config = dict(
    model='self-supervised image encoder',
    dataset='drawn branching plants',
    train_examples=72500,
    image_size=32,
    crop_scale_min=0.3,
    horizontal_flip=True,
    color_jitter=0.4,
    cutout=0.4,
    method='vicreg',
    arch='xception',
    norm='batchnorm',
    activation='silu',
    drop_path=0.05,
    depths=[2, 4, 2],
    kernel_size=3,
    stem='single',
    widths=[128, 256, 512],
    projector_hidden=512,
    projector_out=512,
    projector_hidden_layers=1,
    init='torch_default',
    residual_init='none',
    optimizer='adamw',
    lr=0.0024,
    beta1=0.9,
    beta2=0.999,
    eps=1e-10,
    grad_clip=1.0,
    gradient_centralization=True,
    ema_decay=0.995,
    steps=15700,
    batch_size=256,
    epochs=55.4,
    lr_schedule='step',
    warmup_steps=310,
    weight_decay=0.08,
)
Rows from block 4 of a small self-supervised image encoder, named by matrix and row number. Rows with one number belong to one channel. Each number is 500 + 50 x the weight over its row's rms, rounded and kept within 0 to 999. All counts start at 0. Numbers have three digits each.
After each channel's rows are labels from the 100 images, of 14848, where the channel reaches its highest value: "responds to" is what is common among them. Only what is clearly more common there than usual is listed. The data: drawn branching plants.
# convs1: first pointwise conv (model.blocks.4.convs.1.weight, 256x256x1x1), inputs 156-207
# convs3: second pointwise conv (model.blocks.4.convs.3.weight, 256x256x1x1, transposed), outputs 156-207

convs1.137:463509484571503530484554435555528501395566573446529460521484532493470498449534475492548502477371522482524564469590576446555500443541459465477535548452485543
convs3.137:541471501483486495569478529422519535426474482560492530608539531512487507511529580497574440424486498540481414494486398419519555479505505556613478492569414495
responds to: leaning left; two-way forks

convs1.59:513576567532586528539558458525542475511459500513522503499530489494493501559507457441436578474464498623447548486490549472617470529557494539437448451513565532
convs3.59:468485489522435501510466564482618519488380525475505588496528526535535476506526595479473461415431597501545413511485493539520469434535483498450440408408478514
responds to: leaning left; green leaves; pink blossoms

convs1.241:474538488480485490489557494536564369469421489602525518493566423602540494498470519527562468441513548529454591589537573485570516430526551534529466518488488536
convs3.241:524583459429604483479487517520570511483483478479446520494501535525414567622465490442469474434518455533500557449511542496428442365569472559519457543515543544
responds to: green leaves; narrow

convs1.107:478551500606463474509564515564575455572424520510483554523525446612429473519547482509548555488485467508521453514475484440456475505514494592516504489513500474
convs3.107:509483519562419411454509428560474493470547466590483456510560520401497531466537577549541428476429490541503439523494477459478583526608520502508486552493542473
responds to: green leaves; autumn leaves; drooping

convs1.86:510524438508549477576424458460529381494438538546489567519461513528556439520532459409523455545411502500480455524561458548464487466523514547527442497458490482
convs3.86:581552518455596560575543458499512617520601484520613513494501510649550603498545476550539543542471511518462515538542559515522460470488476546518458564515566523
responds to: wide

convs1.136:533555575490470509421540488558573549500360484515545607433460454525468504478534524459468551457528580506500573504529481515482491536538469484439445451488584503
convs3.136:527484502544489499488578536511468566480675485472534546492532561423521540499463529477514512524497511478592454582472489483609539544553508479531512410324540479
responds to: green leaves

convs1.72:477543499491507437548461384488508434484530589475504526451490508475496361595563516456537515530499540443453435527482524544482536544436472490532576528509466495
convs3.72:484529505418399519485537453531611397564467441498493480511549504465631442578502472534528528494408533549484585562553533508515471529489533501549470527524481463
responds to: leaning left

convs1.105:427448380496495505479428490504600429498490500535451519564605504477505515461519605573514482501461427514498491477465535529509530504428509492478431516455606560
convs3.105:464545455455540525512519572462596422527524554477592443505522484530488554465559463572566462531457496546407482513511613506569519481490388515382469503477471564
responds to: narrow

convs1.4:488393473511521513522558496466536450667469483532503453467498491522432464584394611525487472411520487489501516430541426382516518563535501452572468481539582515
convs3.4:480508524468465500475550483461538538428460487559559557513530545469485397521572466444518443526382497560549559506518468399512516389414474583511466475540488497
responds to: two-way forks; leaning right

convs1.169:441480609567540474526494468489515424438459513467535495473512501484573406524477545610499533561497484527480440554536433524541490538542467597408567521532625510
convs3.169:450517494574625480591413572432574570487509515432535534523513526514516561545435595498615633503476484505523450570494524476513512580481630599511523466478566514
responds to: wide

convs1.85:499537498454490512517456557590563537448522505623511526549568407562502530430501459498573536506499581507560575539477535387529498526497597557540494502499465509
convs3.85:464574466503452440456558437493498574426476546576422537519572553502523565416460491507460504552470477498486518491456461407469597415567469570507448503524534453
responds to: green leaves; leaning right

convs1.125:420461451556647489597540432560497530541515548455414513525507488504494452604495563586529458519418442494513472543499478531458516477508447624497509465454523511
convs3.125:468566491564548497520574492531561532548546481547483491592506537510625548498536481519600499492514556530542511589504431464474478653528471672500484498522546572
responds to: two-way forks; wide

convs1.27:435536460535525472446439462536608411526520497539430455477487529433517406497524503478509484454435566531506550555506472531476596486565495559509483534437686541
convs3.27:512484427508479468487398516498482541489547470553515347494548402609473508467502482528461588564508450511388473538460540517495474494509575366524542464508498489
responds to: two-way forks; narrow

convs1.51:534489439604508511534578412537565427539473458533502495441486439449590509458466506561514411466522464489504486487558537545551482497453504515471493453535478494
convs3.51:467437450518470538498453505485461570533458456492523573481434436542447531439581562479470559576565480487524527436575527448470610473455525529463458518541522489
responds to: bare

convs1.47:422478466457523504517488544573509591483492540569472524490595427494557518485570415620532445530451484498610485484556460499464531475461460560488435466472573529
convs3.47:509526522437617521559528538539493594484505491514554560541482531533539511576415509622480556513580579574504487544491500531517487489547507471501537464484528458
responds to: narrow; bare; red berries

convs1.115:523544433494564480473590471469614558541448494481497509549379530564497525498544513446472483408517538543459470476538498613518506509549516434543458558470627491
convs3.115:514458536569501499498476554539425483499484501578502420514532515471432544488446555545626482649542500465494528460516474467432566433558501510504580696598504396
responds to: narrow; three-way forks; white flowers

convs1.30:459519468511521510530461597461521562514536433509451563488467521541440518538454557450471471436519482445449521469502429572392425524535527464552492475522455482
convs3.30:377512474560514518421463487575453483479466532535503539468443517430514451444439500577530441484454542468447472600548481521493431526584570482500490504444511481
responds to: green leaves; wide

convs1.2:489505476579543499388535502478539467626502503531530510453499499465495464492508563516462479497404495489446480527436427432529439500522448562490568494535438498
convs3.2:566532517486457456476529469492510490489473515456514519518473468517553552417533485436442456399491457478539539523453569450457533546472459513497518471499559527
responds to: wide; two-way forks

convs1.233:505465434480483494555478362488477490502467490530479514593463512492502509498589341488501433509537482566516521583472496478467486442539488602486373518554450465
convs3.233:418473506522535521455588556476542463542543612467457539567462514526521542497518485532524474394483507554525595579470439516495444462479531531507515579421520497
responds to: leaning right

convs1.166:493564367473552464569558493519511468570531494513456558537542508489396509561514457472433528468438485582538464501477497384496484593564400507501456515487516496
convs3.166:403530543507498485471536462526523502586458520535488492452499503478441455458547466510437570453489491465534518574522475384455552494423543472383461456526404462
responds to: leaning right

convs1.119:525586479495523489462519464438507488494494485515550580479519523422456560555451535440452535429627464410427515495472508558495503455506573498493475540439499490
convs3.119:540528483517469481474456572492535477389508533453610391509455491523509517439575521551566512447540508508491430495422432387489403506491472526536432463490421538
responds to: three-way forks; spreading

convs1.150:523543490608551521553503509457471535582523538463480456396436506514514503431473523439540460429423485549478457500554486525624491482431551492488459484514524517
convs3.150:485545489449428545554517494475527546531520557566447547413498447523536482420519542561482572559466536409534469568578443479575509567580535463587502471485447498
responds to: bare; spreading

convs1.93:465545413568539502544444499537439414548567520530476502549501441495586504577507497514527432576477390482515391464448465423509556472505491615478502560495471504
convs3.93:476496360505488478471488449536466515486464491440491508501532488513434552484487533521444483535522496562488556474554563482351459435482510533475465554536534429
responds to: green leaves; wide

convs1.157:496588542545568477525492507536619642565452528451483545441392490531497432528481490467475500544420442497499416491413529389501521551436490573637507490511466462
convs3.157:528459574561429476502607381510528522423541566497482488550534497455403501555551520527545462421498448536479456511521498408596501523449559490531426419438498532
responds to: autumn leaves; two-way forks; drooping

convs1.170:480528438457511513580415438631498572528481515546451544494552511493546538546519461579586539538363533470507542473592485478490530514461445514446457529507471400
convs3.170:512574580522535569522508540507522539529534581580589502537417552434531524490489436532472527469486563445489440614453514499543381511532546445528499507502463478
responds to: narrow; bare

convs1.232:516487526569593565512593467466514530547441575496428495477516554513444509507617570454537549478468503561456487427568429387557556475475555497580456408570446521
convs3.232:469495537469573550427479485540500485477506454469575473521452475523530545552352485600533518483542547518477511513493536474459501494507594405570479500464473561
responds to: narrow

convs1.216:562431439494551489443504425490495560590526437568431491418485457556552470525554528510458514449467579542535475464495503594555483420463508469521513475590467515
convs3.216:528558507450518541444567501418459458494531484548511497522442424472481377496490432516469471522330518557439565438492506514505607523509482491521476502478506531
responds to: two-way forks; night; drooping

convs1.142:568462498521471532441524510442498532533475465467576526506509562499483508490469467516530522542491490446457481500564514532531584601431401463450513483438476438
convs3.142:509440448554502489572545487472494467461542403545450568486536529510529461538524451411506438537544515528493500431547411536452509569442438532424518511521557508
responds to: three-way forks; bare; spreading

convs1.48:479538505536600465554426406562451516426455529554464466464486479472578527422398486414517522482480472535508544468526588444518503515563543548438503461484536433
convs3.48:463504554582450564466496455496518513487479532545437588519457506573444524385493604470535552435606495471600515479541440463465553517509551485496493579533476439
responds to: wide

convs1.71:488472473486544513456518536446481560470499485500455549576524465482484484533497445532602501637526492532632415492434526504473544510539454481466459447439500823
convs3.71:522450489453492522439514446520490433482541555490474475509472469463488516516500498568496502504521507503533452530343493485473483509502470507524496481484488250
responds to: leaning right

convs1.238:522467440509494613499508509457521627463454479466454565509429440533448520509646507525480449473472429456580440577560538459435499544411531441521477450550504465
convs3.238:497412498521480365496426460521520458603428545483360543439474452442463489474448420578532567339454526539534495448470465529515551413428505484498367439511516513
responds to: two-way forks; red berries

convs1.96:466535455648606512543564442482525585527496559526528483507522555492546466487433551491509520502490549492447528538436419437518490578499407577561490502511472471
convs3.96:551513564477566515546488638512535529478489528491504516524594570481557542485413525468547496512502558607515474487451608499479459478491429575512492511528487481
responds to: wide; three-way forks

convs1.209:467512460394517446529555413450593597517452521497456537411503592413456540513529528502453538443441528558527532464541412587530493521541499476579551502573463525
convs3.209:536506533551538504485504506451532499479505502426501411496462422500474480633470569429384439415488442525408557510468479404517527422302431549516443536521596485
responds to: leaning left

convs1.111:550446469542477484548591477502518483486499549604445480465462596475556469520506442539468433503442425463539389449475481397527605526506428478420479522426386484
convs3.111:459432431609526499462473418559519482479531457545561429431498548486501476471481554428435453435492475451458467555459496496517480468484552525551533560481553484
responds to: green leaves; night; narrow

convs1.5:487444515468509505453405424478470484387489537476391519488462560517557502497634479521462513520504482497490481534499471474527477485516486507482529431469479504
convs3.5:413474558465471565508455496496552491563471574490459543537503516485405469408483514554512521506537543534531483438539422455483684435589523572489521473507392499
responds to: three-way forks; spreading; drooping

convs1.141:551497560482519427490620523516504502459412510458542584537505437475363495450650573473520488510430450486500549450457416590525420477476493501392555501473541517
convs3.141:398526489509521518489521450502404473562438464523429522480543472586453439578535406449500465523490419472494547437520439536528511370505422490463540530582535522
responds to: wide; autumn leaves; green leaves

convs1.243:500489439525501472569513485542506510425471508451531470467463408439499511515536504585547482544443480429519524454465509488535462494316368542576615561598447523
convs3.243:454512528541611550553496467553539552462539478501574525504443477561546563534540500602496535484539566544543516551478485498554423503496580454496455286409513559
responds to: bare; red berries

convs1.28:494501502511545487525473511459522516528493526563455534452449503495558455585469546531495556424419481522452504448571417534532517501581547600503539432511525423
convs3.28:505582533476570528647481502549469477523494532501470461479435575471621538524533557495494461534515600419475505484557500474476384508479521586508507550516502527
responds to: night; leaning right; drooping

convs1.29:501557549507579491397545502487547452634449503550500551422562553482534415486377494525486511472468437490507514432502469449492538464514527527477471532472527535
convs3.29:478392495447546536485535487562507550406422476539635522589521558544453537470531552551473475499526511526553573422479512422486524490558494577504451515504590486
responds to: narrow

convs1.41:464527543505444487542382472482510527441514540505524530426426496573578337437584513503535438452411575659521480506429514558541521489528551493597497436536379526
convs3.41:615534485493501509523528441441547500537505415456498496499460489384530403495610457542474552526377478520522504431483438488516500491512574516612509496543531551
responds to: autumn leaves; leaning right; drooping